config = dict(
    model='contrastive image-text model',
    dataset='made-up ball-and-stick molecule models',
    train_examples=97500,
    image_size=64,
    crop_scale_min=1,
    horizontal_flip=True,
    tokenizer='char',
    vocab_size=30,
    loss='softmax',
    embed_dim=256,
    encoder_arch='convnext_v2',
    encoder_isotropic=True,
    encoder_norm='layernorm',
    encoder_activation='swiglu',
    encoder_mlp_ratio=2,
    encoder_layer_scale_init=0.1,
    encoder_inner_norm=False,
    encoder_drop_path=0.15,
    encoder_patch_size=[8, 8],
    encoder_conv_stem=True,
    encoder_layers=6,
    encoder_width=192,
    encoder_kernel_size=7,
    text_encoder_causal=False,
    text_encoder_width=320,
    text_encoder_layers=10,
    text_encoder_norm='layernorm',
    text_encoder_norm_position='post',
    text_encoder_activation='relu',
    text_encoder_mlp_ratio=4,
    text_encoder_head_dim=48,
    text_encoder_fused_qkv=True,
    text_encoder_bias='all',
    text_encoder_qk_norm=False,
    text_encoder_parallel_block=False,
    text_encoder_inner_norm=False,
    text_encoder_positions='learned',
    init='trunc_normal_002',
    residual_init='none',
    optimizer='normuon',
    muon_scale='original',
    lr=0.021,
    momentum=0.95,
    nesterov=True,
    orthogonalizer='newton_schulz_5',
    adamw_lr_other_params=0.0011,
    gradient_centralization=True,
    l1_shrink=0.03,
    steps=9400,
    batch_size=128,
    epochs=12.3,
    lr_schedule='cosine',
    final_lr_fraction=0,
    warmup_steps=280,
    weight_decay=0.0,
    adamw_weight_decay_other_params=0.05,
)
Rows from block 3 of the text encoder of a small contrastive image-text model, named by matrix and row number. Rows with one number belong to one neuron. Each number is 128 + 24 x the weight over its row's rms, rounded and kept within 0 to 255. All counts start at 0. Numbers have three digits each. After the name is the row's rms in percent of the matrix's.
After each neuron's rows are labels from the 100 texts, of 14976, where the neuron reaches its highest value: "tokens" is the input token at the peak. Only what is clearly more common there than usual is listed. The data: made-up ball-and-stick molecule models.
# fc1: MLP up (text_encoder.blocks.3.mlp.fc1.weight, 1280x320), inputs 0-79
# fc2: MLP down (text_encoder.blocks.3.mlp.fc2.weight, 320x1280, transposed), outputs 0-79

fc1.293 561:128128128165127132128134125128128131130135128132128122123128127122129128131125144128136129125128128130136128132128126126030154138115128135124128131128057132213129137146127138176128049128109116151131000129128132130127125126127128142128128075
fc2.293 264:128128128129128128130128128128128128129126128128128143128128169128128128127216060128065128129128128122130128128130129200155128128130129128130128128128132042128128120100130128128128128128128128128128128128127084128146128115137128075128128130
tokens: "e"

fc1.223 328:127130124154117128127124106139128127114146123164128129122128137132128127134119128128128129128125128137113125121128088053155122135114128128065126127127106126176125121132128229143108083132130137118125000130078116127126113128128142132106128168
fc2.223 308:126128162113068125128128128128151111124128128162109131096128128074128127080119110026128144145050128060141127128117125164134126128128128137114128128146129126123150139128128144130138124155067139126128130128112126105127125064123126128083128092
tokens: "c"

fc1.729 383:124128123127131128132128128128129145128147129128128128129128131135127128146128122129127127136140123124128128128095127133129110145038128127132131128125093126131128124157131244131128103184127129126131006128131128128128122128128128124144128128
fc2.729 468:124128120128128128073128128128128128128155128128128128128128128128128128128128128128128128128128000128128128128128128128128128128128128112128129128128128119128128128128186128128117128125128128128128128128128128128128128128128142128128079128
tokens: "c"

fc1.114 710:127141099129129128128128131088161128076128128132121128123128128158133128128128127136128125120128128128128127128126128118123150128152129128128128128143115125140128142145128128113127084103121129128130000127128128128127123109118140128141128127
fc2.114 610:129160110128135135128128128093145132116130164128128125128103112130128000143100139146129128128128132128129102177128127116128128128134131128125144128128126129126128155132128128109128129125128128128171126128126128128015091128128127128135129128
tokens: " "

fc1.725 955:131130128229128128128128160126129128128128128124128128127133129141128128129128128128122127128128128128128132091128131131138128128097128128128103127128048128149128102132128077123150170124128128128129063133128128128128134128128128128122128128
fc2.725 631:128128128128128128128128128128128128128128128127128128128128128128128128128128128128128128128128128128128128128128128128128128128039128128128128128128107128128128128105128128128128128128128128128128128128128128128128128128128128128128128128
tokens: "m"

fc1.212 422:132134119255128128109129138116129128128128128130130125126140128123132128123128128128128128128128128129128125107128144106128126128090128128132128125126120124174127126169128128122138110130133128114142000130131129128128128128125128128134128129
fc2.212 314:130128128101127128115128128128162128128129128128128135128128128127128128127128128128210128128182128127128076128128128128128128128255147128128167128128128128130128128207128113128128239128128153128128123128128128128104125127128128128128128128
tokens: "t"

fc1.352 368:117132121142128128128128126138128241128128129204187128128127140128119128128134128128128129000129128128129154128128128114128131130108128127149128128132103126158126129133128128144129000134156128129109035135119125128128128128128128128104122082
fc2.352 325:128128128172128128128111128128128128128125128128003128128128128128128128128125077128128128128128128103128128128128128128128128112215128128128128112128128128133128128128128128128128128128128128109128128128129127128128126128128128128128128128
tokens: "w"

fc1.254 318:127143129126128146128128186129128155157127140110122120129123134137124132133128129202127130128128129122128136128138144115128157128128136128148128136138080118107128153121128142227124140128083128129132087128135128128109127087126128128127118103
fc2.254 067:128128167128128069128126099116128128110128128195128128131130255127128128129128126128113112125128114128170128128128128131128141165128128128089128115128128128143128128128133128076128128128128128098128065128128128104182125134113124128128128131
tokens: " "

fc1.247 485:127086127136128128128128124111127131129128128132154130130129129120131128132128131125128129134128128128129140234112128128128139128119128136128184128140016128125128115198128200134134121120129128128126019128102126128128133128131128128122128135
fc2.247 174:128128139130157128138130142128128142130128128105131128128128129148149128144128128130134126093130130138128119128134128128135134133141130128128127128108131124141128113131128128120128132104143120133142151128128135141128129138136129145128128130
tokens: "m"

fc1.147 473:112171128123128129128129146128136128131128132088128128085129127132128116131131135134128160120130157128131114139130099128108132125142128128123128129127092128128128101129125135128128123128128127127128059128128129128128123088007130128147128125
fc2.147 022:000128128128128128128128107128128129128128128109127128128128128129128128128113128128128128003131128128128128127128128128058135127128128128000128128128128128128128127129128128130127128128128121050127128128129129128128128128128127128128128067
tokens: "k"

fc1.253 371:227119129128128128128125114110128135125128129125126135130094134125115127109130137090128140128131130128128132128123130128182128128128122129128153128137129149125129128073128105148150208109128115120126050127129127128144147133130128128115119126
fc2.253 107:128128128128128128128127128128128128128128128128128128128128128128124128128128128128128128127128128128128128128128128128128128128128128127128128128128128128128128128128128128128128128128128128128128128128128128128134128128128128128128128128
tokens: "c"

fc1.354 633:118094133166131128131128116127128154130128127132111128129140127136128128127128125119128112139128131128134133124128130128128135142193128132123132128128034153212128129182128133160130146108111128128128000108139128128128127128131128128122129117
fc2.354 340:128070128128129127127128128128126127128083128244093127128128134128128128129128129128128127128093128129127128129128127128128128128150129126124128129127128128137121255128128128125128126127128128128128128128128128128128125157129128128128121128
tokens: "a"; "b"

fc1.497 417:113129155125107128118128128131128143133128128128128127165134132130130128106128128128128128128128128139128128126138128175130118154119128142144128129130132112187128126236128128149130144117113148130128000090128128128128130128127127131126128134
fc2.497 158:128128129128128128128127128128128130128128128128128126128128128128128127089128128128125128128125129127128128128129128128128128128128126128128128129128128126128128128128128128128128128128126128128128000128128128127128128128127128082128128114
tokens: "l"; "k"; "t"

fc1.546 638:124123129112128128126128066128132128138128128103126130131128128128128128121128128128128145128130124128128138142131128128119128128132128128131131134128097126127128138108128099117123086131134129126130000122131129125128128126079140128154127123
fc2.546 387:128128128128127127125127112128125127128127127127126126128123128124113128124127129127126128128127127126128129128126126038123126125136122128128077128128129129142125128128123128124127128131127127127128128128127128126126126127127128125129128122
tokens: "n"

fc1.50 512:122157102109128129129128118128128128172128161151130127127125125128132132119128125131128128128128128129128146160127146131066154103132128128129128128134129128174128127055128094204057154177128128127131000126157130128123141156144121134117155123
fc2.50 176:133128128128128140128141128128128128128204128015128128128143127128128128131128133128132128127128128151128126128128128125128128128109128133133128129126124128128128128128128178178127158124128127124128129157128128144186128128217128128120120146
tokens: "n"

fc1.441 336:134125128122128114128128123118128194181128126208160133098132126133128132128131057128136000125128128135132129129125099128131128124119128148155129128127103128134119123139118128130127120081129107119128111136111129125128140152118128128110128000
fc2.441 213:128128128128128128128128128128128128128128128128128128128128128128128128128128113128128128128128128128128128128128128128128128128128128128128128128133128128144128128128128128128128128128128128128128128128128128128128128128128128128128128128
tokens: ","

fc1.691 428:133128127135128128119128100128128137160127129107154128129150131138196155128130121155137129129128114132130137124124128131128128125108123165131120131128075131127127128255128130137137075124126127129128000144108117128128142128134128128112128108
fc2.691 636:128128128128128128128255128128128207128128128128128128128128206128128128128128128128128128128128128128128128128128128128128128128128128128128128128159128128128128128128128128128128128128128128128128128128128128128128128128122128128128128128
tokens: "g"

fc1.386 414:143121128146128128153128102128128124140128129174138128108126128132127128128128128134131128128128128120132123134128122116128128128080128126129129123126120145238126128128128173177128113131121128125128000127097127128128128128124128128110129144
fc2.386 065:128126136131128128128128135128128128127128128128128128128128127128128128128128128128128128151128128128128128128128128140128126128128128128128149128128128130128128128127128127000128128129128128128156128128128128128128128127128128128128128128
tokens: "r"

fc1.60 599:099156126142121128128129124130131128140128128135139131096127144127128127128134129129128130116119128132118128130134123124101195131128127128161118119128066133147128125186128127077152128151138126143130064170128128128136101130123129135129127128
fc2.60 236:128128128128128128129128128127128128128128128128126128126128128128128128128128128128128128128130128128128128128128128128000129128128128128128128128128128127128128128128128130128128128128128127124128128128128128128128128127128128128128128128
tokens: "k"

fc1.610 457:136160128103121128124128087112128125128128128141114131128124161128125128119128128134128131131127128118128145124128128084102144128107128134141123128128156124133128146140128095131128000118127128128117000128127123128132128127126128128124119131
fc2.610 056:129128128128127128129128128128128128128128128126128128128128128128127128122128128128128128128128128128129128126128128124127128128131128128131128128128128128126128132128128128129128128128128128128128128128128128128128128128128128128128128128
tokens: " "

fc1.548 376:154118126152122128129143161100128059130091128135121128187128137126128112135139158103139176137128128170148124083128128138139131128073128119128128128188128126089132118126143140130128129126128121136079123128125151128128127132132128134114129141
fc2.548 260:128128128128128128128130128128000128130128128128128136151128128128127128128128129128140128128128128133128128128129128128128157128127128128128128128128128128121128128128128128128128128128128128128108128128128128128128128141128128133128128128
tokens: ","